{"translate": 0.12, "rotation_deg": 10, "tokenizer": "char", "encoder_arch": "resnext", "encoder_depths": [3, 6, 3], "encoder_widths": [128, 192, 288], "fusion": "cross_attention", "decoder_bias": "all", "decoder_layer_scale_init": 0.1, "residual_init": "zero_last", "ema_decay": 0.99, "steps": 8000, "final_lr_fraction": 0.01, "warmup_steps": 1600}
Rows from block 6 of the image encoder of a small encoder-decoder image transcriber, named by matrix and row number. Rows with one number belong to one channel. Each number is 128 + 24 x the weight over its row's rms, rounded and kept within 0 to 255. All counts start at 0. After the name is the row's rms in percent of the matrix's.
After each channel's rows are labels from the 100 images, of 14976, where the channel reaches its highest value: "top examples" is what is common among them; "peak on" is the class under the peak. Only what is clearly more common there than usual is listed. The data: short English words printed on busy colour backdrops.
# convs1: grouped (8 groups) 3x3 conv (encoder.blocks.6.convs.1.weight, 96x12x3x3), inputs within the group 0-11, a 3x3 kernel for each
# convs2: expand pointwise conv (encoder.blocks.6.convs.2.weight, 192x96x1x1, transposed), outputs 0-63

convs1.91 094 [136 133 169 123 117 139 144 133 118 153 147 113  98  95 122  95 177 148 111  92  88 118  71 108 152 136 156 121 105 103 120  95 108 122 158 125 102 108 147 133  98 115 149 133 117 107 102 114 129 132 122 137 177 181 158 158 159 129  87 101 153 109 143 101 115 126 112 137 101 107  66  81 104 113  91 139 153 148 112 124 129 106  97 106 151 150 150  98 139 125 112 100 123 123  80 124 135 135 172 133 107 121 114 118 139  95 119 152]
convs2.91 112 [ 99 138 107 123 137  94 144 119 143 160 152 159 120 131 140 131 165 122 118 122 150 164  97 133 158 185 157 143 102 146 150 171 107 141 113 173 126 118 132 136 125 167 153 172  94 127 128 143 107 158 140 118 127 149 142 188 140 183 130 136 147 152  97  84]
top examples: the letter s
peak on: letter s

convs1.93 091 [117 153 145 126 138 135 142 132 124 125 103 125 160 124 149 163 166 121 145 129  97 156 129 175  93  60 112 139 121 112 131 133 151 125 112 137 148 110 154 141 163 130 135 118 115 132  82 129 130  94 128  93 146 138 140 173 132  95 115 120 122 128 177 137 108 137 132 106 130 165 120 131  97 127 134 122 177 135 142 152 118  94  78  86 141 135 144 160 190  87 119 170 110 136 141  97 153 151 110 109 151 105 114 118  74 161 111 119]
convs2.93 116 [125  87 150 143 122 101  83 121 182 138 132 172 115 108 121 148 122 115 129 120 161 102 129 134 129 145  94 117 145 133 108 111 110 102 141 137 121  97  92 149 137 127 148 157 133 129 118 124  85 140 141 154 142 135 136 127  99 136 123 138 128 149 126 104]
top examples: the letter m; capitals
peak on: letter m

convs1.76 098 [172 136 126 151 153 115 144 166 125 127  95 149 147 116 148 175 145 125  91 108 132  93 141 116 117 101  97 120 147 113 111 134 104  98  92 133 129 109 176 110  49 145 150 121 135 132 133 162  91 118 137  95 124 118 135  85 146 135 108 165 153 149 138 125 183 134 114 131 112 118 124  98 154 107 156 141  99 139 112  76 132 146 124 105 134 139 116 147 139 118 105 120  92 142 113  76 109 110 106 103 172 113  91 110 151 113 125 147]
convs2.76 103 [164 136  93 142 164 160 119 113 129 180 145 150 153  75 113 175 128 142 148 148 134  94 116 142 116 163 148 135 113 107 170 137 103 106 124 153  96 148 149 148 163 131 131 141 125 131 131 109 124  68 105 150 143  95 119  98 165  99 159  90 123 118 152 144]
top examples: the letter n; capitals
peak on: letter n

convs1.22 097 [125 123  95 173 175  76 132 126  75 141 140 104 106 125 103 110 150 117 101 166 153  93 114 162 116  91 146 133 108 128 165 120  90 125 142 116 151 127 105 157 146 103 123 146  88 139 110 133 136 147 150 140 158 123 145 137 118 127 134 168 129 157 164 135  83 104 153 113 112 123 124 108 102 133 148 119 136 176 126 145 191 146 160 119 137 159 135 118 131 137  80 117 106 111 129 129 146 158 108  96 169 150  95 124 168 109 131 142]
convs2.22 094 [128  95 105 134 111 159 127 114 115 129 142 151 106 130 139 124  99 113 113 101 132 125 163 104 107 130 110 131 100 121 128 152 161 150 150  92 154 141  67 113 119 105 165 115 166  90 150 152 140 134 112 152 186 126 146 156 100 138  84 128 108 154 117 121]
top examples: the letter e; capitals
peak on: letter e

convs1.29 098 [142 151 141 161 139  99 143 147 147 127 100  77 122 129 118 133 129 149 143 138 122 138 177 147 131 157 135 134 111 108 136 150  91 128 189 151 100  92 107 124 121 138 137 108 132 119  59  90 119  85 121 124 133 123 126 128 130 149 133 118 133 126 116 122 138 136 114 134 171  96 124 115 161 172 126 110 153 136 133 156 157  91 165 154 121 175 162 127 159 129 164 152 137 134 185 141  98 103 111  85  88 109 135 125 147 160 166 138]
convs2.29 099 [157 132 132 124  91 134 158 215 165 129 120 131  96  95  86 119 113 113 127 127 109 167 127 113 100 112 117 112 114 146 142  87 141 108 170 101 167 123 111  94 164 118 109 120 112  75 129 117 137 133  88 165 157  77 148 154 116 159 126 134 121 129 133  99]
top examples: the letter y
peak on: letter y

convs1.54 098 [ 74 101  89 116 132  97 136 144 160 149 132 115 172 146 106 169 164 103 157 136 112 152 101  90 108 118 114 130 142 134 161 140  94 160 166 125 112  95 133 131 134  94 138 133 112 125 120 123 150 131  87 179 158 102  88  99 117  96 124 114  88 123 162 102 122 147  69 127 115  94 121 161 111  96 132 129 128 129 107 136 149 148 103 120 114  83  99 132 152 156  94 162 143 114 138 142  90 130 149 120 137 131 139 123 123 168 149 124]
convs2.54 112 [129 129  95  99 132 139 117 138 163 145 127 118 108 134 152 148 123 113  94  95 120  79  98 126 121 128 125 142 146 125 172 147 178 129 133 126 125 125 115 107 123 113  85 109  86 141 143 103 166 100 161 128 178 138 109 149 123 103 110 200 105 175  99 112]
top examples: the letter a; the letter b
peak on: letter a

convs1.87 103 [104  72  92 116 100 106  91 104  97 109 136 123 131 166  98 123 112 107 121 122 115 115 115 134  99  95 122  85 124 116 106 153 104 135 128 116  71  85 124  90 112 133 103  99 115 105 146 147  80 159 142 103 137 122 159 102 154 152  95 141 131 116 132 100 125 168 149  93 133 154 124 128 149 138 119 145 106 117 156 148 140  93 167  93 127 150  77 130 145 122 132  88 131 147 112 127 129 125 158 142 122  99 133 112  99  95  75 141]
convs2.87 098 [131 159  93  99 161 153 138 149 143 153 158  99 124  91 137 129 117 112 120 171  85 102 128 153 113 177 105 129 110 124 120  99 158 124 134 135 159  94 117  91 133 202 143 107 115 147 126 160 146 113 160 138 135 132 122 126 157 124 134 137 106 171 132 115]
top examples: the letter s
peak on: letter s

convs1.49 104 [145 143 173 136 113 127 121  85  76 104 137 119 102 139 144  78 116 112 149 114 103 134  99 106 164 128  90 107 152 145 123 132 150 119  79 104 126  74 141 154  82 124 161 160 144  88 138 134 113 110 138 124  96  96 105 173 141 118  99 129 148 118 100 138 176 151 142 122 154 146 113  80 122 110  91 121 107 118 124 100 111 120 109  95 121 104 106  79 112  92 138  90 133 130 111 134 129 138 111 117 145 118 109 139 108 105 105 104]
convs2.49 103 [139 135 138 126 125 137 156 136 126 148 136 119 109 127 188 113 112 139 130 163 105 145 154 155 105 146 113  87 101 150  87  98 166 149 129 123 126 113 125 141 169 160 133 110 117 100 112 202 105 158 104 119 122 141  92  84 137 144 137 125 158 113 147 104]
top examples: the letter a
peak on: letter a

convs1.57 100 [145 146 156 124 110 103 100  69 138 129 131 110 131 141 142  88 107 152 111 110 149 170 125 163 151 120 141 145 130 141 124 155 149  74  92 143 131 110 120 121 110 135 158 143 147 140 154 129  99 114  74 120  76  80 150 154 122 142 102  82 120 112  95 142 117 109 127 162  93  99 110 126  96 108 118 109 130 142 117 138 190 107 107 101 117 134 126  79 116 150 132 152 126 146 129 111 152 113  92 171 158 157 134 122 149 124  98 136]
convs2.57 099 [125 118 101 172 140 117 162 130 146 160 145 115 126 120 135 137 106 166 131 121 101 126 138 141  99 150 144 106 121 121 130  88  99 139 120 118 102 122 133 140 195 145 111 151 112 102 147 172  63 114 154 138  79 144 152 108 112 152 147 104 152 133 132 162]
top examples: the letter a
peak on: letter a

convs1.88 105 [109 152  96 117 115  80 116  96 122 151 139 140 151 154 161 110 121 121 147  92  94 146 129 153 149 134 173 136 119 156 158 145 159 123 137 127 107 112  92  96 116  93  99 127 135 129 106 133 145 136 150 124 118 162 132 143  99 123 188 104 125 162 112 159  77 110 119 118 140 123 154 166 137 158 140 118 110 101 139 114  87 162 147 178 163 132 144 142 120 101 132 145  93 130 165  93 155 151 110 110 151 165 101 158 156 110 148 153]
convs2.88 099 [ 86 100 155 141 140 127 171 109 157 100 143 131 114 154 144 110 125 131 114 106 128 134 148 114 144 115 146 122 173 111  77 147 152 167 142 140 115  95 123 153 151 137 146 174 110 124 144 178  77 148 144 117 103 133 128 126 125 161 102 115 145 164 117 128]
top examples: the letter m; capitals
peak on: letter m

convs1.19 099 [114  88 177  81  97 115  67 116 133 139 116 140 109 114 153 129 142 138 108 113 119 100 128 166  97 104 165 173 122 137 151 110  87 147 127  57 106 110 146 112 135 149  82 109 114 121 126 118 145 164 147 128 152 132 154 140  97 151 115 108 124 128 112 138 136 150 103 142 131  70 108 144 127 134 126 138 153 149 119 138 160 144 111  90 133 116  78 145 113  96 149 110 125 148  92  99 131 145 136 106 106 136 116 110 156 118 113 175]
convs2.19 095 [118  86 150 129 121 129 103  67 111 118 136 111 141 189  94 132 124 151 138  83 188 130  96 107 131 122  98 113 126 114 138 136 127 141 127  68 138 145 153 100 161  88 110  99 125 125  97 122 121 109 104 119 146 136 157 116 168 122  86 102 184  70  86 150]
top examples: the letter e; the letter l
peak on: letter e

convs1.74 102 [163 129 139 173 127 141 119 131 123 142 159 154  97 108 163 131  97 123 169 102 110 114 141 129 108 145 170 114  74 103  98 104 122 104 139 154 106 167 161 107 158 139 107  97 111 122 131 104 144 140  85 162 158 119 125 138 129 134 111 142 127 146 145 126 152 130 159 165 143  97 114  92 118 102 150 143  96 170 152  97  98 142 145 123 112 153 111  88  95  88 112  94 103 102 128  99 158 171 148 144 136 153 112 131  91 112 102 125]
convs2.74 100 [114 146 137 144 157 115 126 161 115 134 107 122 117 106 121 100 131  96 116 121 144 122 142 155 124 145 121  85 138 121 137 143 111  92 153 156 138 129 120 109 154 124  85 138 108 142 135 119 102 119 134 186 136  95 113 122 128 137 130 125 134 100 155 115]
top examples: the letter s; the letter o; the letter h
peak on: letter s

convs1.28 104 [155 110 110 143 105 119 125 156 116 103 108  98 120 120 132 131 127 165  94 114  73 113 144 115 116 102  94 129 103 121 122 112 141 124 145 168 137 120 123 132 116 119 144 127 138  97 116 150 125 173 145 153 146 148 113 154 130 152 138  99 108  90  70 117 123 102 107 146 136 125 119 109 139 101 127 134  99  94 174 150 134 117 117 105 103  94  93 182 153 122 127  54 132 124  78 132 178 156 136 115 153 173 132 151 167 118 120 113]
convs2.28 105 [127 100 124 158  98 168 159 104 138 137 102 136 128 108 164 102 129 125 131  81 150 146  97  88 115 119 139 126 153  61 150 159 124 160 132 106 149 122 151  99 120 110 141 123 129 145 129 101 143 120 115  98 100 142 143 156 116 139 123 135 108 173 116 162]
top examples: the letter s; the letter i
peak on: letter s